config.toml
model = "encoder-decoder image transcriber"
crop_scale_min = 1
encoder_head_dim = 64
encoder_qk_norm = false
fusion = "prefix"
decoder_norm_position = "pre"
decoder_head_dim = 64
decoder_inner_norm = false
precondition_frequency = 10
one_sided = false
Rows from block 6 of the text decoder, named by matrix and row number. Each number is 200 + 20 x the weight over its row's rms, rounded and kept within 0 to 999. All counts start at 0. After the name is the row's rms in percent of the matrix's.
# v: attention value (decoder.blocks.6.attn.v.weight, 192x192), inputs 64-127
v.37,101,185,214,181,175,220,205,240,189,187,179,229,206,190,195,193,196,201,224,183,182,187,215,186,163,230,194,175,161,182,214,209,182,214,214,176,180,205,180,205,187,200,209,155,185,225,215,186,161,221,220,200,189,195,217,222,181,209,184,251,192,203,207,234,218
v.38,093,189,228,204,178,214,194,184,161,226,229,209,196,200,199,220,196,185,218,215,185,210,186,202,203,216,173,197,209,209,179,176,225,222,167,209,199,194,247,181,202,245,189,189,181,185,184,176,205,182,227,184,210,206,204,206,193,241,217,188,239,244,217,166,201
v.39,091,182,190,200,206,200,184,230,181,231,198,199,174,209,210,239,215,243,221,190,169,175,187,215,191,196,233,184,203,242,176,178,195,187,198,183,170,212,200,203,212,194,189,202,210,218,209,212,198,225,207,206,223,219,188,180,231,194,208,152,230,179,232,218,190
v.40,093,211,171,192,155,180,216,198,207,212,195,197,234,158,224,219,190,214,189,184,190,189,206,196,191,194,229,206,195,184,205,184,186,184,216,174,202,222,203,203,199,231,190,194,178,201,193,194,218,215,204,221,213,207,214,183,176,194,208,185,210,206,230,178,204
v.41,101,195,195,212,224,210,200,204,192,227,248,193,208,191,163,198,211,203,190,207,210,186,160,198,178,218,218,159,205,202,195,191,234,196,232,215,220,168,169,191,197,182,222,188,187,211,206,220,181,219,154,208,231,226,228,180,172,229,211,164,201,210,224,208,188
v.42,103,181,174,249,211,228,228,168,255,174,177,187,190,164,196,193,219,212,236,220,182,215,204,231,185,182,227,195,203,182,161,186,202,151,189,216,197,179,224,190,216,182,190,221,213,170,201,173,212,209,161,193,219,208,170,193,200,171,206,219,177,243,171,196,187
v.43,099,206,191,193,155,207,261,198,184,186,226,197,204,205,220,173,229,187,179,176,200,164,206,191,210,184,182,224,224,221,196,211,177,200,181,198,161,216,190,182,221,203,168,214,194,179,168,201,178,200,182,204,231,227,182,172,185,215,201,212,214,176,169,196,184
v.44,090,226,221,216,174,211,193,201,195,206,190,223,209,233,217,187,190,202,211,197,210,203,188,160,221,207,182,204,229,177,191,173,194,181,177,207,205,223,196,235,196,175,189,179,221,219,212,187,201,188,211,204,180,206,219,191,173,174,210,191,213,197,172,222,204
v.45,096,211,212,200,154,224,233,191,201,213,207,167,241,211,228,164,201,186,174,216,174,201,176,158,194,183,179,191,201,221,207,237,190,154,184,195,166,231,197,224,213,214,194,189,228,196,215,207,207,170,162,208,196,203,234,217,193,207,191,197,200,216,205,177,204
v.46,089,165,201,168,199,208,200,216,141,188,195,233,198,199,187,221,188,218,209,192,204,204,200,164,195,198,200,201,218,220,202,234,226,221,184,208,191,165,193,194,168,200,163,178,152,189,215,187,192,216,222,200,197,209,211,201,190,190,182,234,185,198,233,186,199
v.47,094,244,201,199,183,175,196,159,206,216,212,187,210,234,219,221,230,201,213,182,223,220,202,139,216,201,196,207,198,189,214,171,227,192,186,223,206,182,235,212,233,196,216,181,188,206,223,189,201,211,172,203,202,196,194,175,206,206,219,219,167,212,186,190,199
v.48,095,229,218,205,208,199,228,205,177,209,200,176,241,221,238,160,163,221,196,179,211,206,181,170,225,189,196,213,202,200,233,206,169,191,238,216,195,176,228,202,175,235,196,195,210,211,220,183,211,223,224,205,208,206,210,202,204,217,180,165,198,214,190,213,158
v.49,093,208,202,196,211,216,195,200,231,202,167,166,177,201,215,180,210,215,179,180,213,210,198,173,235,204,227,171,218,196,176,174,204,176,201,218,217,203,184,192,189,166,202,203,221,210,209,230,173,200,184,208,217,188,207,210,161,220,207,205,224,220,238,181,187
v.50,095,214,216,186,199,191,210,216,174,199,185,238,214,209,223,218,212,230,223,203,196,181,188,208,171,221,183,190,203,202,210,220,178,203,175,198,211,190,213,201,190,165,194,219,203,164,208,206,154,218,163,205,182,184,175,202,219,195,188,243,209,196,210,197,159
v.51,089,176,219,201,212,218,211,200,207,191,211,172,208,181,160,193,209,223,207,195,219,224,191,183,195,210,224,168,223,143,156,210,202,221,202,238,187,148,214,187,228,254,202,172,200,203,207,194,195,198,223,235,171,197,199,181,218,233,163,221,191,206,203,207,170
v.52,097,210,187,182,213,176,177,215,174,178,244,194,215,244,162,189,164,185,201,194,210,190,215,211,205,220,198,190,196,185,232,165,234,201,167,215,186,206,188,197,212,217,193,243,207,202,205,192,193,192,238,183,195,201,188,192,178,231,163,203,222,212,192,214,222
v.53,095,215,205,186,205,224,256,226,160,196,214,220,174,201,176,232,228,205,214,226,248,177,191,205,182,237,223,202,204,213,216,192,200,197,205,203,195,213,208,198,205,190,222,169,215,208,190,188,217,168,231,206,231,199,212,190,183,175,212,185,197,189,193,199,230
v.54,103,170,212,194,195,186,230,172,167,197,218,176,211,188,225,180,209,216,176,195,197,200,196,215,190,182,216,219,190,203,207,200,179,231,164,199,172,181,198,176,217,201,228,207,147,194,191,219,211,172,157,167,193,200,201,208,208,191,161,222,222,230,231,211,167
v.55,092,204,204,180,188,186,224,211,209,201,203,202,188,205,210,197,188,186,210,217,207,191,163,198,218,189,204,226,188,178,215,265,155,223,235,170,219,189,229,225,238,175,176,175,236,176,208,189,185,183,195,224,190,175,215,172,195,205,190,208,225,186,200,206,177
v.56,091,215,188,183,158,213,201,238,182,157,205,182,196,221,207,210,233,209,171,179,172,198,185,173,249,218,174,197,181,214,167,200,208,238,205,234,198,220,211,206,199,216,215,195,214,197,181,205,191,224,178,193,202,228,206,190,172,224,237,166,210,185,209,183,170
v.57,101,181,216,186,202,221,230,219,171,252,230,196,190,199,195,184,214,224,200,168,180,192,139,224,202,202,225,222,193,159,182,214,181,196,187,207,166,217,169,231,180,210,208,200,203,216,203,172,163,207,216,194,171,227,185,199,201,191,189,177,229,195,211,209,183
v.58,093,199,199,191,203,212,221,218,191,198,189,224,182,204,190,218,192,235,216,186,196,247,200,192,217,206,217,224,170,194,204,222,194,182,188,195,242,201,234,220,185,187,202,197,212,199,189,182,232,195,209,237,153,170,194,193,185,233,202,197,185,189,213,202,181
v.59,099,175,181,201,191,191,221,180,216,181,191,213,199,199,192,185,207,238,235,173,159,207,203,198,198,162,223,214,205,175,208,265,164,213,173,195,183,206,202,203,215,215,211,189,213,213,196,186,236,183,196,170,243,202,182,175,181,214,211,203,209,177,199,218,199
v.60,100,183,240,198,175,192,207,198,194,233,241,187,200,178,150,223,212,189,215,206,236,138,178,183,214,199,177,201,205,238,164,154,210,197,227,187,225,208,193,176,219,196,201,213,203,168,185,206,177,211,204,204,185,198,199,229,203,217,198,220,190,193,178,212,187
v.61,089,210,187,222,189,211,206,171,203,197,199,166,201,191,231,214,247,215,185,204,188,192,175,194,222,178,194,231,200,200,197,210,209,218,176,189,174,209,207,179,162,204,217,215,206,209,225,176,157,217,162,215,216,197,213,198,220,195,198,234,211,163,203,172,181
v.62,090,198,132,212,220,215,201,197,181,196,184,215,179,193,196,222,211,204,238,203,191,180,183,212,187,156,196,233,213,215,201,179,210,169,196,195,213,201,211,215,176,223,201,202,202,183,171,153,177,213,200,180,205,184,209,202,174,184,164,190,194,200,208,183,236
v.63,097,221,216,200,226,216,198,203,229,196,223,167,187,252,217,232,250,175,193,200,222,198,214,240,188,192,173,240,219,196,170,228,171,173,155,176,173,200,206,190,200,216,204,192,196,198,213,194,212,176,193,228,191,198,210,219,201,185,184,193,178,173,194,231,203
v.64,095,189,192,234,198,189,208,194,169,231,192,226,161,224,207,234,188,221,203,240,180,207,204,226,163,196,189,192,204,199,244,188,222,200,189,215,198,198,185,195,196,192,167,210,195,208,200,171,193,171,199,196,195,170,206,162,198,200,196,241,197,187,158,163,196
v.65,106,178,187,202,206,206,183,207,177,214,189,181,212,197,156,177,184,211,207,193,225,212,220,200,220,178,204,228,218,185,208,182,214,143,222,204,208,215,231,187,210,177,188,204,218,231,214,190,171,171,212,215,200,217,200,157,232,242,185,189,170,195,234,180,210
v.66,104,186,216,194,169,198,175,227,214,194,206,216,172,223,206,174,212,182,174,208,228,193,181,178,188,216,223,229,187,192,198,203,194,236,210,198,232,190,186,169,240,183,188,230,200,221,189,206,188,225,219,231,221,170,190,222,174,189,203,209,185,174,215,208,209
v.67,090,211,217,197,200,173,223,211,206,211,236,232,213,244,210,171,215,167,206,194,197,215,150,185,203,212,199,210,206,188,152,182,190,218,214,189,185,187,190,223,230,190,199,227,190,193,205,204,158,228,211,198,165,194,180,205,197,192,232,230,169,192,196,195,184
v.68,106,207,177,219,240,205,210,212,205,193,197,225,251,193,219,194,209,245,210,167,206,215,199,230,204,196,186,188,177,207,174,206,185,176,196,187,178,202,140,191,211,234,224,188,221,183,186,206,196,178,177,189,202,223,209,180,147,177,221,197,202,191,219,211,192
v.69,104,209,220,191,208,205,183,188,195,212,205,190,187,226,242,161,232,174,209,191,209,222,190,189,208,183,237,192,175,197,212,194,195,198,215,193,203,215,192,230,231,178,211,193,162,175,204,197,209,192,169,200,175,194,220,211,204,188,200,228,199,196,204,199,192
v.70,107,179,226,212,183,182,200,192,194,193,212,196,199,195,174,218,195,192,203,221,175,194,197,193,199,209,225,158,186,210,212,209,197,204,208,217,212,218,201,222,224,206,169,207,217,164,205,196,187,201,175,211,169,214,193,194,187,219,190,214,185,222,198,188,178
v.71,102,200,217,181,219,188,180,205,178,186,205,247,227,215,186,203,172,223,209,193,211,195,188,187,179,161,170,212,164,210,219,193,223,172,202,196,216,196,199,211,241,211,207,232,202,176,243,205,193,199,187,211,204,190,215,216,207,207,203,208,199,197,211,219,175
v.72,093,222,180,184,181,177,192,244,197,220,214,218,186,232,213,184,171,211,212,154,186,203,213,184,219,243,220,243,208,192,191,196,168,236,211,165,186,209,215,214,208,195,165,175,177,187,197,219,207,190,191,208,189,193,175,187,201,175,154,170,194,194,203,223,206
v.73,111,233,164,204,204,212,207,211,176,202,200,206,167,206,211,170,199,207,192,183,221,193,186,215,199,202,213,174,190,214,202,185,180,217,188,171,186,202,204,197,185,182,210,210,189,237,185,188,150,204,167,202,188,218,218,202,168,198,183,231,198,221,219,228,223
v.74,105,183,195,188,207,203,164,211,201,172,204,195,202,184,200,191,220,212,197,181,202,209,220,217,226,253,216,140,187,224,199,229,205,207,189,194,211,187,192,174,227,243,214,178,173,200,192,164,214,218,140,192,211,188,237,182,182,204,144,216,202,230,188,200,224
v.75,102,202,225,198,231,222,206,209,209,213,220,190,191,219,208,170,206,212,238,201,174,224,204,213,197,225,200,190,215,160,185,180,167,190,196,209,215,213,209,232,217,226,192,201,197,190,203,216,169,188,193,193,216,232,195,184,162,223,175,195,196,211,170,190,205
v.76,113,196,195,174,203,203,177,191,201,199,194,192,207,228,210,159,222,186,200,190,202,188,219,177,209,232,174,171,217,191,196,216,174,210,206,189,221,191,217,214,185,181,210,223,194,185,196,185,201,168,153,208,184,209,217,189,191,221,203,224,148,163,232,213,199
v.77,106,220,204,212,154,173,200,187,198,191,206,211,201,221,194,200,162,225,215,173,163,196,193,222,201,208,198,189,172,157,174,203,193,196,200,192,176,200,176,202,226,216,195,171,179,177,189,187,184,203,198,178,199,193,206,190,220,191,183,215,184,194,171,190,179
v.78,093,188,216,220,208,195,180,211,191,195,204,187,218,194,171,166,152,190,207,225,227,192,180,165,210,195,178,179,208,204,225,203,202,199,186,184,199,215,243,186,251,171,207,229,245,183,184,212,216,171,193,198,231,176,169,194,176,159,189,195,189,200,198,188,191
v.79,112,224,203,201,156,209,224,222,220,167,204,224,217,182,205,216,212,145,217,217,194,188,184,189,186,171,176,193,194,185,219,210,196,207,214,157,161,178,215,210,229,210,198,212,178,218,192,200,207,222,202,219,211,194,191,185,194,228,203,215,199,252,182,178,176
v.80,111,181,196,209,200,205,189,171,216,205,174,212,212,185,173,212,215,210,214,177,229,188,173,185,208,235,203,185,199,219,203,183,203,174,217,190,200,196,190,208,213,218,184,188,173,193,193,181,206,178,179,196,171,189,222,200,218,204,161,183,221,206,192,238,181
v.81,103,196,193,196,170,201,238,233,194,187,218,182,164,214,198,202,205,219,200,236,155,238,238,181,229,209,146,181,223,193,176,194,209,228,250,181,207,195,212,204,193,178,219,208,169,183,227,209,160,187,194,196,177,187,178,193,213,208,183,199,180,193,195,228,217
v.82,105,169,236,204,215,199,204,201,190,175,175,197,203,188,209,184,209,183,168,212,197,191,227,220,199,192,195,166,192,223,199,207,195,222,163,207,190,184,198,185,214,223,157,210,179,231,198,193,173,172,175,163,215,193,201,211,216,195,228,198,185,167,197,235,188
v.83,109,231,175,216,212,183,196,191,177,188,176,187,210,177,195,195,221,174,225,245,207,197,235,189,206,204,210,195,208,203,230,253,186,196,202,194,170,189,181,227,199,210,193,183,207,232,198,223,190,229,203,199,183,225,202,184,221,178,242,195,203,174,184,190,191
v.84,108,209,178,216,223,221,173,212,229,235,208,203,183,198,229,221,213,216,181,180,199,193,193,175,200,180,210,178,202,214,189,173,196,203,159,195,210,216,233,201,208,197,210,189,206,247,176,212,183,153,236,189,192,243,201,202,195,215,189,178,232,201,207,206,197
v.85,105,212,174,190,216,188,199,219,198,239,171,216,188,179,181,204,191,226,196,186,214,226,188,174,175,204,201,211,215,182,191,217,202,204,237,181,197,221,239,203,224,211,207,196,221,152,232,196,180,201,204,233,194,192,200,180,167,237,196,216,237,204,216,179,192
v.86,106,220,202,218,186,171,187,187,198,171,203,240,203,222,151,197,204,226,181,221,204,224,187,203,186,209,206,201,174,191,175,188,200,197,170,215,241,179,163,212,200,218,177,181,207,222,165,212,191,230,193,215,173,179,213,211,213,201,188,211,224,189,211,203,227
v.87,105,206,166,170,164,206,201,226,195,175,185,207,226,206,189,167,164,184,222,166,190,175,195,159,191,184,224,199,195,187,206,217,194,216,202,165,213,179,187,205,198,166,201,194,240,185,204,180,196,181,179,258,196,188,210,232,196,173,187,216,168,208,194,194,175
v.88,104,207,214,208,192,194,181,182,207,192,188,228,205,191,187,182,225,207,207,233,186,209,170,191,161,184,219,210,140,198,202,198,192,188,209,178,229,207,178,219,201,213,195,200,201,201,213,197,209,159,186,193,170,156,229,184,219,218,192,193,191,236,181,209,182
v.89,105,257,175,199,204,212,216,217,222,243,221,180,208,186,189,216,168,238,190,198,220,200,207,225,207,187,198,210,214,205,190,192,194,193,203,214,176,188,189,174,190,169,207,217,193,157,200,211,256,175,199,195,203,219,185,171,210,183,187,206,209,198,252,191,182
v.90,106,190,188,197,188,167,181,191,165,213,194,177,203,163,205,197,214,180,174,198,197,167,231,193,171,179,200,208,212,198,171,202,234,209,197,208,179,206,251,210,187,191,191,211,204,223,169,174,176,204,184,194,201,206,170,175,171,184,239,166,197,159,170,198,212
v.91,105,219,188,193,212,170,211,195,247,188,189,180,214,198,210,194,215,220,200,189,200,183,194,217,211,203,241,210,169,210,198,206,215,214,171,176,210,214,212,194,207,190,206,208,163,206,206,212,186,151,173,193,212,189,219,192,185,197,252,204,162,200,146,181,201
v.92,110,205,207,248,222,178,209,176,205,207,188,193,191,196,225,212,219,166,209,207,209,199,190,210,190,202,187,196,194,210,195,240,222,229,208,221,179,216,201,185,194,211,213,182,222,200,232,195,172,215,233,196,205,222,196,158,185,195,178,190,205,209,221,205,217
v.93,095,186,217,198,208,218,169,218,212,230,158,241,189,173,173,189,211,193,167,192,198,202,207,197,218,215,188,193,164,179,179,224,188,205,243,215,190,210,197,233,168,163,203,225,131,203,207,219,213,214,210,216,185,222,204,193,207,217,203,184,204,188,203,188,214
v.94,101,182,223,233,162,196,224,203,186,203,205,202,185,219,173,168,188,179,212,182,212,176,144,164,221,201,228,183,186,181,199,218,206,211,180,218,224,209,154,186,188,207,173,204,226,178,186,211,222,247,207,188,167,198,227,191,200,172,143,202,201,203,173,194,237
v.95,104,192,184,168,230,210,216,186,173,178,186,181,231,216,201,199,206,191,236,194,205,222,205,185,202,223,203,185,222,227,169,228,186,218,232,227,219,210,206,213,215,223,198,202,234,180,200,208,201,192,169,219,211,207,219,218,210,201,206,229,225,195,211,229,215
v.96,106,183,211,240,186,220,202,230,213,198,190,161,155,198,191,210,192,209,210,186,218,188,191,193,159,192,194,222,194,177,206,175,219,172,199,205,198,189,219,171,226,201,205,250,215,199,189,182,247,203,180,188,230,169,186,220,203,193,200,205,166,182,196,161,161
v.97,105,169,211,232,210,204,181,218,196,226,194,207,196,197,210,195,237,190,218,185,179,221,196,185,205,222,245,184,209,183,199,219,189,199,213,188,196,200,190,199,226,176,202,197,201,237,237,231,180,204,209,179,166,195,211,207,166,202,215,212,215,226,199,226,234
v.98,111,204,183,231,200,191,181,188,198,188,152,205,205,245,220,212,186,183,217,191,181,198,221,161,225,213,183,198,203,172,184,225,171,222,210,181,206,194,198,202,205,217,196,181,221,210,174,179,188,218,197,221,179,188,200,222,197,217,191,235,218,201,184,207,199
v.99,102,188,212,195,203,184,182,167,188,192,183,192,224,203,196,199,225,220,204,237,216,182,242,205,211,173,194,182,191,211,198,215,193,186,176,184,202,180,200,190,202,194,193,200,232,195,185,197,209,180,213,193,169,178,229,187,183,204,196,188,174,223,193,217,192
v.100,096,221,204,205,195,219,185,196,209,239,177,198,187,220,165,188,174,221,208,235,216,213,185,203,226,190,212,242,228,190,196,188,187,194,184,252,174,226,221,234,218,204,210,212,200,206,216,194,224,194,216,211,183,196,171,194,186,215,194,208,196,190,229,176,180
v.101,106,203,235,183,176,219,209,196,190,189,225,215,216,201,207,218,167,193,215,224,202,187,234,168,188,206,236,195,226,214,186,221,226,211,214,218,203,187,164,200,249,219,209,199,211,219,173,211,148,209,216,219,221,212,202,214,239,211,198,203,205,215,192,203,229
v.102,095,190,219,219,170,194,226,222,211,228,198,177,198,211,211,192,179,216,202,203,185,173,170,208,227,225,192,195,215,224,216,203,209,240,185,197,199,227,208,230,197,188,201,208,184,188,229,221,190,210,248,184,188,157,197,224,190,227,191,206,225,201,208,185,192
v.103,110,200,196,158,193,236,220,249,162,204,195,215,177,191,194,213,190,237,194,203,194,220,247,180,216,202,199,242,220,186,206,200,192,179,172,198,221,238,186,197,187,178,174,194,213,180,194,201,199,215,196,187,194,185,169,214,180,231,158,196,157,177,200,175,217
v.104,108,223,201,187,191,205,207,208,177,200,205,199,196,199,220,196,189,194,197,188,176,189,194,209,201,238,171,211,183,228,211,220,188,202,186,204,218,203,189,199,197,181,196,189,202,158,149,192,211,230,193,215,198,233,194,201,188,224,165,213,227,202,214,228,196
v.105,105,192,193,199,191,230,164,179,198,205,237,199,204,204,166,218,219,209,228,208,191,171,168,182,225,203,194,230,228,187,222,171,196,219,202,203,200,203,180,191,169,173,182,222,167,242,205,222,148,213,223,199,191,185,213,208,242,234,177,223,189,226,175,235,214
v.106,095,179,202,212,205,208,200,201,227,162,183,210,195,203,238,219,220,209,225,208,189,197,171,173,250,206,176,218,203,201,166,206,185,188,228,226,189,164,215,216,225,222,203,221,223,189,200,222,206,190,202,220,142,183,157,206,176,198,191,192,211,193,211,220,176
v.107,101,182,210,155,218,181,176,208,209,212,215,181,176,180,161,218,208,189,224,210,201,222,221,259,219,210,185,210,219,217,206,218,160,208,183,214,212,177,230,236,197,180,223,232,228,212,183,216,191,225,204,182,197,204,228,187,197,207,191,156,192,261,212,203,194
v.108,102,216,214,205,194,211,212,179,187,218,200,209,213,216,182,209,209,221,189,184,185,193,221,178,204,149,194,206,231,208,185,189,198,209,230,197,222,220,182,192,175,196,179,180,185,219,171,188,185,202,192,199,178,209,222,203,240,192,155,195,213,192,223,231,167
v.109,100,207,144,193,208,204,218,227,216,214,220,226,213,203,210,170,224,221,212,209,186,195,189,225,196,188,219,197,180,207,214,187,201,204,203,237,195,202,243,162,204,194,173,202,237,170,207,172,206,208,207,196,210,176,196,193,228,194,202,207,185,199,184,203,186
v.110,106,220,188,185,211,207,208,194,167,228,210,231,202,199,199,187,217,224,219,172,172,203,223,198,180,230,165,173,180,193,215,214,208,190,203,212,190,200,197,212,219,235,165,248,171,183,173,170,203,198,187,217,181,208,210,199,210,201,229,208,209,181,216,211,211
v.111,104,189,200,204,197,195,211,220,204,217,237,205,155,193,188,219,185,214,175,177,204,188,213,220,216,220,192,187,224,189,212,187,221,220,195,206,193,219,192,193,158,169,206,227,219,174,191,187,211,193,200,201,181,192,209,193,208,198,219,195,180,184,202,207,199
v.112,102,201,186,187,242,157,157,224,232,197,205,175,180,188,170,180,198,208,195,216,200,201,198,241,183,195,198,186,211,223,208,202,194,208,211,217,212,181,210,137,190,212,204,196,185,192,189,242,208,195,153,201,182,204,170,187,178,180,197,178,204,187,211,182,218
v.113,099,217,243,185,214,158,205,184,201,188,180,209,164,210,194,199,200,241,188,194,184,200,160,192,172,206,186,222,198,177,207,185,169,207,192,181,214,192,174,190,185,188,189,193,191,175,170,195,197,180,220,213,216,205,213,218,195,186,202,204,167,211,174,213,164
v.114,100,210,200,211,256,152,201,229,169,208,204,202,190,200,210,218,189,207,176,241,191,209,205,188,184,211,159,199,215,214,231,247,208,176,211,206,213,216,231,170,177,194,172,213,187,204,224,220,223,188,169,200,226,201,202,186,218,217,212,202,227,179,204,173,185
v.115,100,200,152,190,206,164,206,223,192,197,253,179,196,159,180,194,223,171,203,223,220,179,238,221,192,205,204,179,158,232,204,189,191,205,198,184,229,206,191,188,223,183,205,191,172,201,192,221,176,176,206,202,182,176,223,249,181,177,207,207,186,238,206,231,228
v.116,111,203,185,194,234,204,206,218,211,248,193,204,188,192,217,181,201,198,214,206,199,198,186,178,202,223,220,187,228,222,188,227,177,183,234,188,197,215,206,232,217,217,190,190,227,195,222,181,224,228,220,194,248,198,193,225,225,190,196,210,217,222,222,195,193
v.117,099,185,150,227,203,170,228,195,211,216,214,182,173,206,186,218,192,232,193,204,204,169,219,210,184,170,192,236,170,186,216,231,203,184,207,215,228,161,195,166,184,207,178,195,182,217,154,212,208,227,183,199,178,227,191,205,192,274,189,234,244,178,186,186,198
v.118,100,207,173,193,198,178,230,218,199,226,173,174,187,199,179,163,196,239,226,217,186,176,219,226,186,200,168,240,190,217,193,206,237,174,238,183,175,211,173,171,176,220,226,194,200,219,172,220,229,223,176,213,177,189,187,178,230,220,235,195,194,175,184,169,181
v.119,089,167,205,191,197,205,191,237,213,209,207,201,196,178,161,225,221,185,177,232,214,206,171,194,181,205,200,182,212,200,202,204,199,215,212,213,207,189,200,191,173,169,164,217,238,224,217,190,215,186,191,182,192,186,205,187,195,255,170,192,199,168,181,200,198
v.120,105,195,216,188,240,161,206,189,185,207,187,181,175,213,209,182,177,211,181,208,179,209,204,209,239,200,223,213,196,204,199,161,186,219,191,180,209,183,220,220,200,179,203,195,188,190,208,220,173,192,190,224,168,208,188,212,181,188,180,191,186,228,214,171,248
v.121,104,221,232,210,181,206,213,203,232,235,185,219,189,219,189,177,218,196,222,179,197,164,210,223,183,209,234,200,180,226,207,152,204,186,216,182,193,151,201,189,175,210,184,233,186,216,165,211,197,192,195,209,182,212,200,223,178,193,252,209,170,205,189,186,193
v.122,099,212,205,236,207,196,215,191,212,226,182,195,231,204,229,212,255,194,205,214,206,219,206,195,208,204,212,227,173,187,224,207,198,196,153,233,201,186,195,211,177,200,186,184,189,209,229,176,186,214,211,168,183,186,235,171,192,204,208,199,239,183,198,167,229
v.123,089,189,184,205,205,205,157,207,191,210,185,182,185,188,198,189,210,226,183,204,203,162,204,215,179,194,185,181,220,194,210,200,209,215,195,223,199,190,206,194,238,185,195,221,222,211,191,184,201,206,184,196,230,219,193,193,185,226,197,194,195,208,195,174,203
v.124,106,195,186,198,218,174,171,212,229,215,199,220,218,209,200,243,185,233,198,212,186,198,224,208,214,197,170,207,231,229,131,179,196,200,203,240,203,167,213,178,219,198,179,166,195,152,202,203,180,188,228,172,185,245,203,223,187,199,246,189,194,200,222,165,199
v.125,085,210,173,214,212,195,195,183,203,211,204,232,192,186,203,192,211,190,189,201,211,188,189,190,211,164,178,237,239,208,201,220,209,211,177,190,177,175,228,167,215,173,210,198,209,215,218,196,204,162,235,184,202,199,186,208,206,200,166,179,220,192,206,178,208
v.126,100,184,196,162,202,165,195,166,178,187,202,194,210,212,213,220,203,190,224,200,232,193,189,196,210,206,188,154,155,181,222,192,188,178,213,207,211,216,185,224,206,211,209,213,224,185,177,190,182,215,195,228,228,197,231,225,182,185,207,216,190,206,253,211,194
v.127,111,166,198,204,180,215,205,201,224,230,225,205,206,225,179,226,221,211,202,196,209,161,191,204,206,172,199,226,200,216,211,201,196,198,185,189,201,176,197,209,191,218,216,236,210,197,217,227,201,198,167,189,204,196,194,206,222,192,193,193,218,209,211,190,215
v.128,091,225,201,196,188,199,224,211,198,209,208,185,215,189,236,212,217,173,206,223,212,181,193,143,239,198,212,226,219,203,183,192,216,175,217,203,214,206,220,233,199,206,210,198,175,192,180,208,212,223,184,211,212,178,208,205,193,174,243,187,194,220,241,232,178
v.129,102,178,193,187,181,200,191,177,194,182,183,208,172,223,210,217,268,216,181,200,215,177,195,205,187,228,191,218,193,210,192,212,231,191,209,147,231,194,220,214,190,201,212,257,204,214,216,145,202,176,200,172,214,188,198,153,222,242,195,226,185,197,198,195,234
v.130,105,187,226,213,224,183,183,205,171,180,228,222,165,218,209,214,181,187,220,217,222,195,197,177,214,219,199,194,207,199,176,167,190,197,234,240,179,248,201,170,214,216,195,196,186,214,200,220,177,209,239,184,163,214,191,179,212,230,221,214,222,209,186,183,188
v.131,107,205,151,189,197,216,173,216,184,232,207,186,177,208,181,171,183,172,167,186,225,192,166,208,209,195,208,210,168,209,225,196,195,230,191,199,185,226,170,198,198,206,189,188,223,239,164,208,220,205,227,207,189,208,194,244,183,185,201,165,190,171,179,199,191
v.132,106,205,178,174,214,214,194,217,187,210,214,206,201,220,239,188,225,215,204,193,198,186,189,197,197,218,229,198,218,212,219,220,196,200,179,188,218,196,204,199,224,185,197,188,204,205,193,215,219,192,158,215,216,192,163,181,215,195,196,212,178,186,209,210,159
v.133,108,158,183,255,186,170,187,215,187,213,206,183,173,200,228,210,200,227,205,180,222,257,187,182,211,183,196,188,220,219,199,199,219,221,192,220,195,207,219,211,204,204,177,209,178,195,189,223,174,199,181,205,205,207,191,207,217,193,212,202,168,162,198,185,157
v.134,103,207,188,199,204,225,208,194,205,161,160,176,210,216,148,208,214,188,200,185,224,205,183,177,189,191,201,212,162,226,164,194,197,221,191,181,209,191,189,184,182,219,223,225,206,235,190,175,222,169,190,195,230,217,201,177,221,212,219,209,185,207,186,194,214
v.135,101,156,224,211,189,238,178,203,207,224,232,181,198,193,177,187,167,210,203,215,218,202,181,233,202,176,229,162,228,153,224,219,192,200,199,187,181,200,191,195,211,192,182,230,221,235,219,187,215,195,207,210,193,193,159,176,227,197,221,183,172,168,240,190,234
v.136,104,165,167,210,166,185,230,187,213,203,195,176,193,214,206,199,220,194,169,196,190,178,217,210,212,173,187,199,224,213,174,237,229,240,168,208,193,169,209,183,204,196,220,200,189,221,207,184,201,228,185,178,211,236,233,205,176,206,215,187,249,142,203,182,189
v.137,104,199,186,182,191,228,185,193,218,185,177,195,219,201,213,214,184,175,224,207,229,179,229,196,186,243,218,238,174,199,185,216,178,174,197,200,223,194,205,186,172,180,211,226,216,204,216,198,227,223,175,191,213,152,196,236,181,201,210,214,234,168,210,146,190
v.138,094,203,213,169,191,178,176,210,184,189,209,192,203,176,208,204,220,184,195,212,183,195,169,165,190,211,217,186,186,222,247,185,183,198,168,234,172,172,195,196,187,210,209,217,192,228,216,196,178,184,170,176,208,203,194,160,209,208,195,187,204,239,221,212,175
v.139,103,200,201,172,210,207,205,223,184,184,200,195,216,195,201,218,213,219,229,201,163,202,164,191,187,211,231,195,169,183,172,204,197,197,212,203,195,218,213,228,212,189,190,231,204,180,177,156,176,173,208,192,207,197,239,220,183,155,207,248,210,209,230,213,159
v.140,104,186,212,189,210,205,224,158,221,214,182,212,213,161,197,209,201,198,236,195,204,191,216,191,209,246,223,223,203,216,181,175,243,180,201,210,235,206,225,165,210,241,202,184,230,215,192,231,194,226,214,200,204,186,185,215,210,213,219,196,269,195,225,234,196
v.141,105,218,184,218,165,176,170,229,211,188,215,188,222,216,190,158,196,191,182,195,232,190,215,178,243,177,182,221,196,166,209,211,193,219,179,198,156,206,205,187,215,200,218,222,207,184,247,208,230,200,204,214,186,206,174,176,184,201,246,201,205,184,176,186,183